config.toml
dataset = "notes from a synthesiser with random patches"
tokenizer = "word"
encoder_kernel_size = 3
text_encoder_causal = true
text_encoder_mlp_ratio = 4
text_encoder_positions = "learned"
lr = 0.0013
one_sided = false
batch_size = 512
weight_decay = 0.5
Rows from block 4 of the audio encoder of a small contrastive audio-text model, named by matrix and row number. Rows with one number belong to one neuron. Each number is 128 + 24 x the weight over its row's rms, rounded and kept within 0 to 255. All counts start at 0. Numbers have three digits each. After the name is the row's rms in percent of the matrix's.
After each neuron's rows are labels from the 100 clips, of 14848, where the neuron reaches its highest value: "top examples" is what is common among them. Only what is clearly more common there than usual is listed. The data: notes from a synthesiser with random patches. In brackets: how many of the 100, against the usual share in percent.
# fc1: MLP up (encoder.blocks.4.mlp.fc1.weight, 512x128), inputs 0-127
# fc2: MLP down (encoder.blocks.4.mlp.fc2.weight, 128x512, transposed), outputs 0-127

fc1.406 089:138095118120129116144087135146123111166137103161106122154152147137124125083122112144111087119123173139172179135173145091115091124124113101145146151154124111128095154098165126145155133086139116118151136120124156131110111155133083114111184122134115134172127136159119127095094160107083142127109117124125124107154149108119106088132118133125102158084087163152136124160084150107159081118150
fc2.406 087:128141163146103108133174082165141106081137147120127130116131129120137150181124082128134125125127141120159110155114104118079122113089164145125127108110125177133138162139105086113161157115120129149082152106129099141082142159163112116162151131111115122106115127129099135150153111096159111126115126149103120163058124116121161105099162155122113159139146166156168106130111153139149096101131
top examples: bass register (83 vs 23); detuned saws (37 vs 10.1)

fc1.330 113:102152084095141161093139120189103105189144122099130155127138166119146125139159145124112077061130103137141087113114113167125113129096148155106135076110145130144105161142141130097124142143109112148150117165079153133134151120115132093128134129100139129133115128141098085151109150133101114113127099119139121119102167098181121127126120110100124129110078141152131107089125103102132105113148
fc2.330 114:105134155142134142154134132131105154128122111121131135152125158157123083188136168103130094098115103172125073161147097116124133160135122149096112125138130172115118134117102120130162098166106121138109156135153165126110097152129126102139185160149139124138145158108120084129139151138094109080140086094108133130169106115131104190144164152153119128108112130139159128141185139105132108143119
top examples: bass register (48 vs 23); ring modulation (35 vs 10.1)

fc1.457 094:129159141137113133130109139156126165126134112131111124117186131115138093117100105124130128161111127205146115121108082147097148139108136165118142098145142148097138146106148094133117182141091110163128151142166143090130125063160157134139155115149154108153113140145100090140132079156107128154126110125122102121164158076077125120148129149105113168093114133140160129118110125136103114107114
fc2.457 099:120120112084142136102147115112100107071154110086143138090130138161120110154099169118153136140174101163141120127136113087097118100124181131108134110109103115115102185109158117137145146144141119123128128131174139124100096063127118108117123152119126115097117105161150145129150098134126143093133131143144139102149139128126118075104156128065128167127129099139096113128168122086109163131111
top examples: echo (75 vs 24.9)

fc1.172 128:125128104165125162124102090147115104118149136171138100146102139118120123113142145122143124167042150109133108143122129107121135130136132126088098121107118053157162132125153127110115113132113121175119136142137138137136132100156139140094171141160112128138119102117138119147139106137158071139136152122174109136145136092098199115127095142126130121126101158094167128137117122086093159090105
fc2.172 144:108161164148158135113118102106141160123111094127129103103113129184077095145132154137123129111140158114151143157092137099103086148128141128105157116137123112135112147149101116135118155101116103084096147110084111131125166128146164103131075114155121129110116143150124123078136087106177062153106166112095131118171112130085158146163103146134125157112147124128127144145118106135141104133098
top examples: harmonic FM (38 vs 10.1); pitch class: B (28 vs 6.8)

fc1.143 163:192133124103126143118166107119083129107129164120121143105098137129143137164129132116174115123147118145125133108115093100109095110081141141104119103157103100122133119128119096124133100129161132112141148132149130169140121136167119141163111149168150121150103157117108090111131130109118155187146117119126154121087166119091120099154141153143128130107122075155174100065121131107084166117094
fc2.143 139:170118148124144133146139143146116147115140149113170136098142110113149151076065139095138152117135138116159197143114146116117101146103170125170116142110169129172123104106145110131133158127209126159154120137130105128163147114136113145132143129125107152132150077122092113137125145147122139135169122117180139133130124143146138157120102153138126145136103145093104082103171110099136129088115
top examples: bass register (62 vs 23); echo (52 vs 24.9); envelope: pluck (52 vs 25.1)

fc1.22 093:125105135134125125144097155111101123162112112161135156130152139154152136108160158116148138168105104140099089097175134129127144157146139200124160088151143111082164088153168143134135109117118132124122143112129094161118109169108183124079091130128160142124153123114141125141126166135085104139104157175087100166121121128120171157098142144147145125137119131127137108140091101114144136113131
fc2.22 091:149080105175124146148142146150109158118155090121093137094137114123118114146133103130120118108127108089142063144123136109151137091131119123119133126136121138093165115115142106114142137050162138144090137119133097119167121174152141120154092152125106117183141132124164161108129172121130114185127108126143171143123157119121106141130136178140127137133130084110075152111163114137108143146138
top examples: echo (64 vs 24.9)

fc1.482 057:141130131105130140100164095163113170131142124128104121110087121136103128122147152156155158148119131159117103115167124151141172164118132158096141094154121172120095135116117153112125110129141115141076093138123138149133155140139107133127163139136099162149079158116114163123138141144133189133165136110153090121106150088144124077163113105138094134140159145131151127118178100130083175140161
fc2.482 055:137115140100118131136091096047125093165140095120136103123088144128127144095145143092119134119130135146130154115099147109125129124130147138128116153132117129075122083139094130159156174108074156148144145145153085122111116106139118118098124092132121131147113151155144089114107128148097139175106105132120139114112126125106114100107095162098111131097132082101090155158154114101120075087145
top examples: echo (52 vs 24.9)

fc1.12 127:140133117123122105149141089125136120132112110127132110119153151121099126181109097153118127146162156165173140111142177105130106142135148168158142075137144141138114207121134122138079107159154106147127113128157098147105105127117153119150114143143155192124130157125157129151128123112094154115162154135134119142097149132165076165144108135136088176132152158139109144141152152095152137114143
fc2.12 132:146095138163127087171121090165108161146106092139092128105092112134121163084116133127128127143101125154107095150154156112105048120135137137180116114105145116120147100156159155122083080142113133145147121150139112092100106146128145137105140124134176129140181103144137096132140120177101144113133115139147126087130148094108104093149156162120138116138121129143144119144145155142113102153137
top examples: notch (57 vs 20.2); narrow pulse (41 vs 9.6)

fc1.368 091:158100109130134137149126192121163120141123146053164141132054119163147137151095112131150150119116120168136132117137144081204139126127137131127115131114112114136112145129111140171114118111151138160166098127131108097125097105127171170138094101115148120114148119105120168136120082125158139130105160128133140094100142105127119154133129112123124154098073133137120160129149126125116113134170
fc2.368 083:083122075139129077131170122131141106128103132158154099147092092135146118138108143139138100101146093094146147140118148159143136098109138113078090103155128110098145157100133144151100148091092128135152117146113128144164146110111146141111106110121164122141109118139109091146088121137178147125111135123100146096175110115091108106150089162120131099123152130129072154148140124125117123076164
top examples: echo (61 vs 24.9); swell (49 vs 24.3)

fc1.289 111:090128118134130106139157118120104157108132134100113153131162117172133150107103107111112148130139159134146083175102143122143156132106132177173084130127146087161133128163122127131112134132127138157135145124074128133124120144133143142100110098146129122089072163115069103132124145120196154148126137108160153125125098101079155130099082129161115115126149168154096139137149115164118115123154
fc2.289 119:127160132131072147126096103115066117148163079144146156103142154093089102097136138083145163072127146140149117141137133149169124102130150112125159151160136124102169146148152143129127142143105098141125108116072109128118121146122092104166110161100142145151115133110088171116088113135141158135133156131106113166105166145129135147109142133113090159152140104143156105138114127143099122116103
top examples: harmonic FM (36 vs 10.1)

fc1.420 131:154112099125111145112124109115122141128162124138110128171133128116121161120138141128090088165157149156119121113123146094102108100133143123115120075149126153129152116108149109137126105158148118134124162093148122130139123119166123062095135092147110117135109079108091094095138112068141110124156181119144141144107148077107144099102125096129142088118161153119141135147110140119096049125119
fc2.420 120:193121127099116135118123134139121095115109111092170118140130135104149149110139107139088154122099147127130119140140128102143126153133147130135156123103130145141131100101119107097162173129148109147127120167163090179112149155127138149155090149133202180114144088158130094144127085141147121115121118127101112130140136063123148153120130119110146158123166168155129063131148123136133119132084
top examples: echo (59 vs 24.9); square (46 vs 10); pitch class: A# (36 vs 6.7); triangle (27 vs 9.9)

fc1.14 100:100111143119134116093144111145125133147161114103110178131093171170136140096099131151142135134124133112125148117126131089118145128077132148109090141129088170115172055141149099145110111136134153109125092080160154132092094096154109107119133124166106151121131157107108092136087154091128160126107129118111131119132118144094174164124153155124098159148119148109147122140125147123144101124175
fc2.14 108:080092131115143109131163140175159133103134152106126133173136085096156135149093140113143076135119130120135113163105119127168118135158152162109160110138113117158129119104119115100154123118064111135139091158147101202134144111087130111117141125139101153138131117106120106121136125108190144098175115154105112106147130130143142119144157133089095136110147148137090123109102101135117116104164
top examples: notch (41 vs 20.2)

fc1.483 115:097122138143148129139113116132108124109129132085103104125089140125114146140142109136147090148175126123134089104113138103078125109145148116145155088157145094143151139130142155118098109128137131126138147135155161161087053114113104123101120133153115131127176129094125054118151117075130106160140092154097113133153141117068100154132149136122094123104112134117132114110141150094155177133108
fc2.483 125:158129136133116159164128116158133153113129155129107146169135122129148141135135167159137136158059145139154069102154135136140105121137113113129115118107153103170160102082142150126162168131132092149110130108164159129092142148089106143139101168135139137097147112151138100113112172146111145119162114100152135098114160102157093140106123116132102098152169118121119137135168111164089179142133
top examples: notch (72 vs 20.2); bass register (55 vs 23); saw (40 vs 9.6)

fc1.259 061:098150128111064105123191130151117170135126143154108113091112163128095114141137112118122097113110153152135105135125151143111136094162064117140110128129145149128099104133168107129141144135091159140130119144140144176175156126183109111119137161147130123135131174141123157134154132126112138115120126091134094139121137138106112125134092133142128150121149089182178152131104135088126064138129
fc2.259 060:110133118162135130104120098110135130102130107145181086128156144105139165133108143090087122145136116113108126108122152136125111124154131125111138172131180126142139107077107111124140099144160112145123124160134094143103140125162125142135147145107134156174149146158117166108172185122079115143154145127102112092088141169102116139164171102151128088096123147142133098166142151136133110074105
top examples: harmonic FM (27 vs 10.1)

fc1.298 080:120125120114131132095122138169160146172109104188106140091106118138106132114130142090085147096084093145106103116126107162112122071164115109138132136111153124131133107134125092144189072094101187085133096108150114128148103152115120162131131101090145121117127104145148157136122132083099110133134160097127092121134146102096166146125119148122129117154135152121152118094149149125139144124114
fc2.298 088:113106159119166112168115123137114136095106143159144148108130122111145137110148113133136169143145153132147107119137146125118104124138099109140136113108123110130174096091182118188114172142128089117150088145201104106161107132150162157101122110133157119145142150148161160185146128144119144109146139188138120115169136110079084115111141120139093134125132126151116131119138108158134155161144
top examples: notch (45 vs 20.2); square (39 vs 10); triangle (28 vs 9.9)

fc1.76 097:113120140093093122120126140103116169163154077138174101106169124133146118125090147139125109173101145141163152138128128126102113150101100148152158129132147087109120140140139128094145177137143131167142145103097174135120135145111115133110120176151144093123154093143114133078152092127120114129169152134129097109162108139134128083089109128105080132155090118095130138082104149133108133118164
fc2.76 094:135119133096122125148114155088110133149091153119154127164139140089152136131145113137119112154132126103106090094178109133145145111118119089077113132131121099120141137156146102064126130106141118137147167114133158133086134148092133093176147099148184065118103130116124166143148120124131131137105092148108143120079096103127093141101114109106071113108148095114167136117121112118142109122150
top examples: bass register (63 vs 23); detuned saws (28 vs 10.1)

fc1.410 110:103143143124151115089128124104099132128129094087139144123089163157134168138150118110149148142099098168155117122122126101112110125153102143144128104180114093141085213141125125075108128149107152130122119117145150091152149081086140129100150131139140116114151155115123123162167143137126130104145115157103112147121181086151097118115116125124086131116134116118101138143126080151101126131169
fc2.410 111:181105185159130123156146095134098127117125112086118110174147132110101116085136097143122106137103106135142141109110132118149114137143080124115140140139109092125155135142119116094131116168109158129148093129151145088104143156141131101138160120121134145165150137098122094107159166160072153145137129150141130131122114114098098133085069147110090155138085146128180122118157114130084119151121
top examples: notch (62 vs 20.2)

fc1.310 095:106138111130130130100109118136117156134056135141141150151141173181134159107138094128123089166081143176136090111095125126131119130134121163146131116110144098124123117118113133147147164148176115142168134101135096107102110144113142157110128100135099138150167130141116178097071120121139112115115123099142108143157093121170120126165114146119151067101132106148119159110123161121153158154120
fc2.310 097:154121122100112123086134137153138069148074139152115129122134110108149134109105154132086153141113116130101129121107147124095156101124127120122130139075186145149088144149128131139138146113125141145139171149167117076128081118164150138119134172109147115133163120118122125194138155146148148088174164117112126153101131108105139122130130120124144191124106102125101119140128145135117065122108
top examples: harmonic FM (31 vs 10.1)

fc1.232 120:121138142110110136130129153083141137141133126137172134165168120139103128112134118166134164167189124108086126148136155157120162191124118117143137128123176122113136159120082161101131142152164130129123094129152149134107093139125164132130123157095128152110135124142143108115101123102169102192172098120114134129112155126112121129140130153159129186138105133140095180158132100165141101113113
fc2.232 134:158128116198134151130117117118140128158130103107148141144146079107121127105117157116132106102143115072121139154119121115102151132120149119121140171179100117108103126160142112132116134115126125180109123125167083160128167156066117124119178110135101156121131142114142142156146142130131129128149138152118126183139099132127153144135115125128149132076123118159177170091169160153103094125158
top examples: bass register (87 vs 23); detuned saws (58 vs 10.1)

fc1.221 098:152083086142111097135108162131099128108162094125138156152142192141129102116104111155111126104136131089175137157133112104154134075117127112151118119138159112161157127146125140103129131135111144143106102171085136112131080148157136146103126123166143132128078102121125116142147128118088124131114120126103152100087114085198120140119117171113134082088159154122145141140122142141102129108111
fc2.221 099:091116152188112105092130123087065147140079139136136152143120151090121115141121166170121098099081120108127155111199108148147142139111100108157156117099085130130117125132110109118154122118124150112094120148105144080114124116115141113140122157110122128085107136139108133145121092121106089107111123128127123125156119135109103146124138170157109121137161165172109111114161103083103135105117
top examples: echo (50 vs 24.9); square (27 vs 10)

fc1.153 114:116148109109124117117145110084137138113181130127117129111121137134115123141141133113096096145119146150154101128147195123138117112147137149166142120167146140111127130107103106126130152101121085148153117156103135123109092104076113133158067162126132143128122162093160105096086107113152135131138129092121119126060175100120152128148132108139146183154158120167143118138118122096144167097174
fc2.153 123:109107128135152134108098150109124080159094131116123134140105131100120140118153118094135134138126140140126170154118125147131132131119154140120107135107167165095132136093122109166157126124129144106116113075083109133136135060112142130110135169133140097138121073129110194135148103114167127104172133092097139093169176136123172096108102162110090164130109134135124139142168131135105139088136
top examples: harmonic FM (40 vs 10.1)

fc1.380 082:158119078076137176157108129139095117158081172119169156150128148148179161080116172109125140083129133139133093115114099093081139088134110148130139143117102136145167117138158144122162131124109102108108130129118133101148158112109160109107121125123118150109128159110119130074151145094127119113144149118141112099101101110102189166139124122154113104136126135118158165121131146151118125128131
fc2.380 080:132133133109141148132121125145191129108171146089128106097143147133103133114155127119125102059128112165112118105152114129089139171111116146113127161129136127136122138097116116163140107121118138103123117126149164127112113066134129146129151149130123097117122097152072152099103117117156126131134122178121099071127177158148097166144103073183135172131117126118132126145112116141132152151093
top examples: echo (56 vs 24.9); bass register (46 vs 23)